From a checkpoint of a small contrastive audio-text model.
Model: 12.7M parameters, log mel input, encoder arch vit, encoder norm layernorm, encoder activation star_relu, encoder patch size [8, 8], encoder layers 16, encoder width 192, text encoder width 256, text encoder layers 8, text encoder norm layernorm, text encoder activation gelu.
Training: normuon at rate 0.017, 4500 steps.
Rows from block 3 of the audio encoder of a small contrastive audio-text model, named by matrix and row number. Rows with one number belong to one neuron. Each number is 500 + 40 x the weight over its row's rms, rounded and kept within 0 to 999. All counts start at 0. Numbers have three digits each. After the name is the row's rms in percent of the matrix's.
After each neuron's rows are labels from the 100 clips, of 14976, where the neuron reaches its highest value: "top examples" is what is common among them; "lies over" is the class under the peak. Only what is clearly more common there than usual is listed. The data: synthesised sound scenes: up to three everyday sounds over a background. In brackets: how many of the 100, against the usual share in percent.
# fc1: MLP up (encoder.blocks.3.mlp.fc1.weight, 576x192), inputs 0-95
# fc2: MLP down (encoder.blocks.3.mlp.fc2.weight, 192x576, transposed), outputs 0-95

fc1.155 094:543479510449480555554427547487522502515455555582524449530492550479498557550475487515479530544513550466463520447523506406433459508508540472482577487561572499483537507503498573459477534575510542477496508561442524592495543447566506443476455468492505538445565488496477559553509472488524480514
fc2.155 055:513540499557520477489486515516552489450544500444452569465457494475443574555512476475528465520451377483484510555514513514530520525467529529530466550513434473519454477458437484527523497453526495518493538495512488485524501537396491516469459522538467518493559615542447422509461484509535517506
top examples: snoring (43 vs 5.5); wind (31 vs 5.4); first sound: snoring (30 vs 2.8)
lies over: snoring (35 vs 1.7)

fc1.307 088:494501464553416503535480536489495396438542384591454569508525491492481479545507456560499457532507495538543492473511495449455474415461508481408510502478534531500445517480500483533468572512512522476541484493512551482439455533562595527508495516514512500515506458490544485536487463431582476497
fc2.307 074:485537506380499457492544479490505538465572596562559469491490489514486458531498549484521568470498485504531510593541430488526464480517490546552437546445444526504497512455532516474565574511532503537484526475462514510438527413528458487405540494499477469458553498520479536494417525554409453503
top examples: glass breaking (93 vs 5.3); first sound: glass breaking (45 vs 2.6)
lies over: glass breaking (77 vs 0.8)

fc1.291 125:579562570523530460507496523503490474563514435485496504480540485519561498463510444545494551501547558403534483496473578435524533560498571470537515449471502441426538540557538455496460540486447509435506504488481495552583470472511452473452535525483484520476538470482443488546518449472423462482
fc2.291 181:487504499480517491473505485469477490509537493444584540517566526396587485519532440496486488466462485584511472569490532484449566513523509463484462468413487445465606525478523545513412436557481572503473505481516492503488464479544460415509555467571415520568518474416501448398492451442480405504
top examples: water drop (100 vs 5.3); first sound: water drop (49 vs 2.7)
lies over: water drop (65 vs 0.4)

fc1.504 101:552458519490450541515473548478509467450472471490490523529461485451537496487489556460467462482488456525503589494496545514463498498438476523467410532458533534498530451517518563536470513527480547534492511482404494461523500489503540435477485503541483467542447467596506532471432517528516429497
fc2.504 130:528529514572469472512548502512518452426489545518493544533515516530472527593436498467424444498533521547550458440540500436489471616557527456425475507524434474518529517461480460459510553505557476492499485473523524511562469502430469453524464485514516502498496498454430477485565491504493552542
top examples: knocking (51 vs 5.3); first sound: knocking (31 vs 2.7); chatter (27 vs 5.5); ball bouncing (25 vs 5.4)
lies over: knocking (27 vs 0.6)

fc1.514 099:515466539440482541471515534482488550541537518552483459482507489498526456465475450540499465540525505533463451527523439491495550516459525468456476573449508529451484469524533484520473519490516530492469504401533486536469429537465523588514518532568518451484545503541436540519513458527518546557
fc2.514 083:471535502473498559481468518587495459496447457548492501460470461537500546594532432536463536474500486444565547509456524492523502445459512525529478536570494427533500444518551506526581582485529469453490513535504554477565532459490504459563460495436557524513512497493476481481479541451445447502
top examples: glass breaking (58 vs 5.3); first sound: glass breaking (34 vs 2.6)
lies over: glass breaking (48 vs 0.8)

fc1.112 106:468462554509480471530531469504537477475494497498437484389547518495488505539530481557498563479507549513598496517498542503575538496495531506521506536498482522480385478521499524535548570485529507441506579560532600548492521454506462495539535487520594485488523430465488541484493504475557483446
fc2.112 064:549483491436535558459577435467496479473526423438568570560546496451510542502527523475487531589493475529465531468441569424417491488454465427563422478507460534552503496512500516511418614549514506492527522573472498478495501496424452557463477516525517497507507487435458438468441410524488540444
top examples: glass breaking (76 vs 5.3); first sound: glass breaking (50 vs 2.6)
lies over: glass breaking (66 vs 0.8)

fc1.260 096:536511413458468535485502474500550486497472470521492569618469542515460474481467478480496497448480510483501459553529489528504512478532547488521497456509497548492461497514461594456517567580490442531539541560527512573441481524526464466449495453536540550500502528533525470511527516495562537525
fc2.260 106:504493506518517542521435495470443514490468547555543484421474530506510457491456436488537538490468504480569456494520510449524498514550567503528517485575505523465508471537507518479530525476507547457515425480455527526537522505517522467569449516538458481551524479487520507449581538471520503564
top examples: glass breaking (99 vs 5.3); first sound: glass breaking (49 vs 2.6)
lies over: glass breaking (28 vs 0.8)

fc1.481 111:466488504495557557556491523481502562500518495479530488500488468440485525448551444577504485554541532507522537485502522462495470524551512477517463509442500502516566488516477487471440450478481444458567393480543504437466486405486487474501505549559468479530436496545482422495481492476479488523
fc2.481 107:456484491540520422500526457522475520511498486580488454529483517574470462464451553483459548412461487454446460543523547474460478500465458487432559457513499563414446532434507532521519466542464511512529526487498461496501559558535478504478579497501525529530543500557516565501512490523514546474
top examples: water drop (100 vs 5.3); first sound: water drop (53 vs 2.7)
lies over: water drop (67 vs 0.4)

fc1.226 114:506545536497449493495471480514524486467484445534533467494479535489568507496496539557515518448495531489486541434538538505590525510486518483423521490500516497549491520499465488508470538396541438537444532530497551500486517447417490497499551557493491445452453481493412486437455470543469517535
fc2.226 177:445507509514447486511459437510553516457523473568454563511498457471505472380465360458462519500524577538478527527494550524448494554476450509518494484516488492490515548486485466501490512436529576529470592505547487536475508511506553580548520524477536467553483470581503553528489509492522504446
top examples: knocking (75 vs 5.3); first sound: knocking (48 vs 2.7); ball bouncing (30 vs 5.4)
lies over: knocking (56 vs 0.6)

fc1.262 094:507510461549451598516449469518534482493424515480544495502472524455548461540536470501533485510479559557485519444502499518507547516488514495461426503528489461564437488602495467491492507469506464513551473549552480572539472463519500549551494560503515529514503522516519433468525476505477532502
fc2.262 041:483471508490520481443493484576505497550546495436460523531499441543478548464489502522455561499421507500530496496501457436486461573494470549557418510558435476505567465548492490531543569550531491492477538489484512522461518445524440445469525511539473477505512482528478550520443473468502440539
top examples: knocking (64 vs 5.3); first sound: knocking (35 vs 2.7); ball bouncing (30 vs 5.4); thin (high-pass) (28 vs 11.8)
lies over: knocking (39 vs 0.6)

fc1.440 095:475525519502502403485521443520554526494501534514517521470511475530517451514493510468465458531484478561462512506403437484413590434478526484542436475491491484492484504557551587494476498434463489477502509473469486481485515492540465462568472446508597486547436493572580478474605487449490493490
fc2.440 051:545516455528475511491538477544488514452493495546510524524514534503495430537500485433537512513521433490548464505497515563510535587445529499518542419532495516497428584464576515507498476516481417508492469488488454449431526442519509545448537410514540497530532481508493501495464492452476521571
top examples: door slam (100 vs 5.5); first sound: door slam (60 vs 2.8)
lies over: door slam (53 vs 0.2)

fc1.492 100:509513515525489506572486475474536456522503459492517494536476552540514467527528473453479457455540534462495439481392486507521504510498513524557541516581558536535477540488515478547469507413492454512509477456507556489487581500461505486481523435494507466482466441511502473430491464578512532471
fc2.492 140:439547528415497568480421467543553549478450485536477551477490472515505476453513505473470543552510537478567371514522530541478522523470451493504444511550584524536516518524430515526472539480500581481455542488532508520441532533539513570482554529404563461520504528486430499490529445474550534496
top examples: door slam (74 vs 5.5); first sound: door slam (45 vs 2.8)
lies over: door slam (61 vs 0.2)

fc1.324 082:503530455542444585604512434545526489498471462499491482470571471530475551426503512535493421538554514494521450461528449547547523493518509516530503470461500462487542461411492543488512499507600527504420458548486452485454464517506593525525521504504515465468450537491530490484518507457533529555
fc2.324 052:521483516469504477470575493490464515559365495468527606522485554521458498514543499520520456495488434464488513499415503502450481476568522518492460460497494508510463447431529523519459525457554498482538442467435569535465456497481440486506558471538457458525594531410506533502468492525523487528
top examples: glass breaking (56 vs 5.3); first sound: glass breaking (43 vs 2.6)
lies over: glass breaking (46 vs 0.8)

fc1.247 093:447483571473473499529480509528471487531517448436477466507492520500503488413599497525520487522467517456601483516510509498463521441536455513525512517529561528419483512562563565390463486511593491484501521522486470531530485517570467492510563515464493608606504461553511522485486484584483484446
fc2.247 027:555484453496478445517454483500509512467515545603553556442508512503544568544435503502501518546475437471460481497494591572495540493550466465512480475405520442555546492479524456531482502543549514465553524466461442439469481499475474546483505445524564586409464516532538499505540452466512583475
top examples: door slam (93 vs 5.5); first sound: door slam (57 vs 2.8)
lies over: door slam (55 vs 0.2)

fc1.404 102:451453529479484474414499520518510437547566528526425479451475538431495553507497521481473460510419517468544573554471477513461527547463496435503505487524528571510513486549497580437554490510467436495476494459491511465502535415470509542522512533450511549592511524565575504479501430451561461530
fc2.404 097:479518500505532521488478485512492466466520556427506528454455583548523459581522521458497487571540472505484463477500531469529450489493465469465446511507523481578437446495539588527525537420535487567558407567480482492460531460502494505500556499583485511502506470502472485469492495494517522530
top examples: door slam (93 vs 5.5); first sound: door slam (61 vs 2.8)
lies over: door slam (56 vs 0.2)

fc1.335 084:479500483556491509535474498494580465506480486639534512484513577447458453577488518531535460512461469512411483539453500516508498429503534471485566474463573492487532468545458499498543493538512583526464513504508517520520476441444499473529455494553516520514449471523514485493509486445519506502
fc2.335 048:521493593515491434507492511569444494439533540450528472476513470508469485557587532477471518512539432513558487515449505502488493499443513540504445474498449541508544498498544507541562505460451495450469452542470454525426600530569486459546572517495476469515458459565460488482530531513471552534
top examples: door slam (88 vs 5.5); first sound: door slam (46 vs 2.8)
lies over: door slam (66 vs 0.2)

fc1.550 100:511514470504499528581453510477454525439520511546486497557504454530524503551472447571509444436509477518468535542480605485457505496382436514474521505467525557462449478501504520528539544463537581515560519561518501554515524513516511494480488475563497582507543549525429486552474481488481524493
fc2.550 082:557509584450533462494442442467518507496488529560535524456490528506432525566478484481505494516476508458484518466491437559446414519482544447517500498455535440449476499492532506529452524553477502505496541461457500472495524476491498441546549527457571464507497408490515568510512489461534432482
top examples: snoring (98 vs 5.5); first sound: snoring (59 vs 2.8)
lies over: snoring (95 vs 1.7)

fc1.222 098:447436534599474457482451492507580473475564529585472533516505483517475514453518508483427457488514526485534487437507515469431545508475480463465449554590572520487551518559453491560596442449546530521481533410502456534498527443482505500514568505558549496561461496505516471499465445527553524490
fc2.222 148:470519476487508504500515512549534485535480519479548502473450562473459438531513554445497419494469496538553469565457533542430537537460485483469440474489596506588544562454427566572472514477508504509468559528496458479504556568520517589421485513463516545479452458459478502512501481495518473453
top examples: door slam (75 vs 5.5); first sound: door slam (57 vs 2.8)
lies over: door slam (68 vs 0.2)

fc1.527 106:532433495561507559529522523517402539502468419519498514442498445520488471474410522533553479491517516498506509582503583485502491465424475526472469504500473552469483470480494435535518535519570581509443548557435479624469479448434555526527541541580442445474548554466522526561470512508492452490
fc2.527 047:479548537436514503499515460482536442475451565520531457538544474418487525576551515514504448468500499464461539452483509539514480503522523472440484477488531517477472531543543595535509524448514413504509507469543490517493542489517445567528500504511523484587507483567476486515517469503489464395
top examples: snoring (96 vs 5.5); first sound: snoring (55 vs 2.8)
lies over: snoring (94 vs 1.7)

fc1.516 091:509479440479479488519513543471414532481521503521506540492509469509494466518548514496508534552536486512490488485427479579413488525506498524519481462491482543525514496445518443504536485503442517461546495476572480462488546502539566463467490572499577508548544467445520492569473491560476410469
fc2.516 126:529504475504504610497514507495484510540552480509466387494434535518508535515503487511443475499477527547563461473486567469531454469506515510464459489499508494533532485461576500481511488457583449515405479467561416488469494506513461430501541547487407430499578432502471468581451514493558568496
top examples: coughing (85 vs 5.3); first sound: coughing (52 vs 2.7)
lies over: coughing (72 vs 0.7)

fc1.52 117:454460435547450424396556475517530579510473482441527475472554429520493439480520562535514508537536530442505500534499522486503389557546504440480521458464490473486487462532486565456468452456431465478418496468461496442536495488469479550538491535576555528480441492501524420548537550440476492599
fc2.52 123:491515545561514448471405458469557434556473555436488509462473507493581509550519465466451523595486511540496508514465522466474512557521507462505537514482465495494539516545491546476533527494562467515532483509498494467456548456493523496449440468528568496487458466513396503464540557496476460488
top examples: coughing (100 vs 5.3); first sound: coughing (76 vs 2.7)
lies over: coughing (96 vs 0.7)

fc1.141 144:476374403582468444500508547484525521506532461472548491423519454526482490481456490502499503546520553441531447479446514451493431556589499500514505518484461470508461522484553559465491455492513519484456457482476480487504542468454504572544494553567573457512452442526422493538537460493529434554
fc2.141 186:459564503545511418517499430529558469486403476480493517517501502517582496569519507516483443591493515490442540494493531521506484534522524434563567469505452549473541440543473465503520466507528492453511480481489494510593502469426532538480412489511477474478477499458431481506464535454482438517
top examples: coughing (99 vs 5.3); first sound: coughing (73 vs 2.7)
lies over: coughing (94 vs 0.7)

fc1.39 104:490465427479477408496522499506519523572390473465521488514518504531502536567460517538513541497545506476462489463428620497530433545521492474492471504482464503455456515538444531425465489507434472468483523514475537462526545466407534532500450530524566503496467460539529444548485481465468478625
fc2.39 129:437520462575533449461422493460534504501538546469533499484518522536551447550543472538467461537552455469484481543502485532452439513526547493467512590500534488525545537563527484512535418508534461500449482497485531456459537469483535490466449443542564529497457509513458539466502507515499471531
top examples: coughing (100 vs 5.3); first sound: coughing (68 vs 2.7)
lies over: coughing (93 vs 0.7)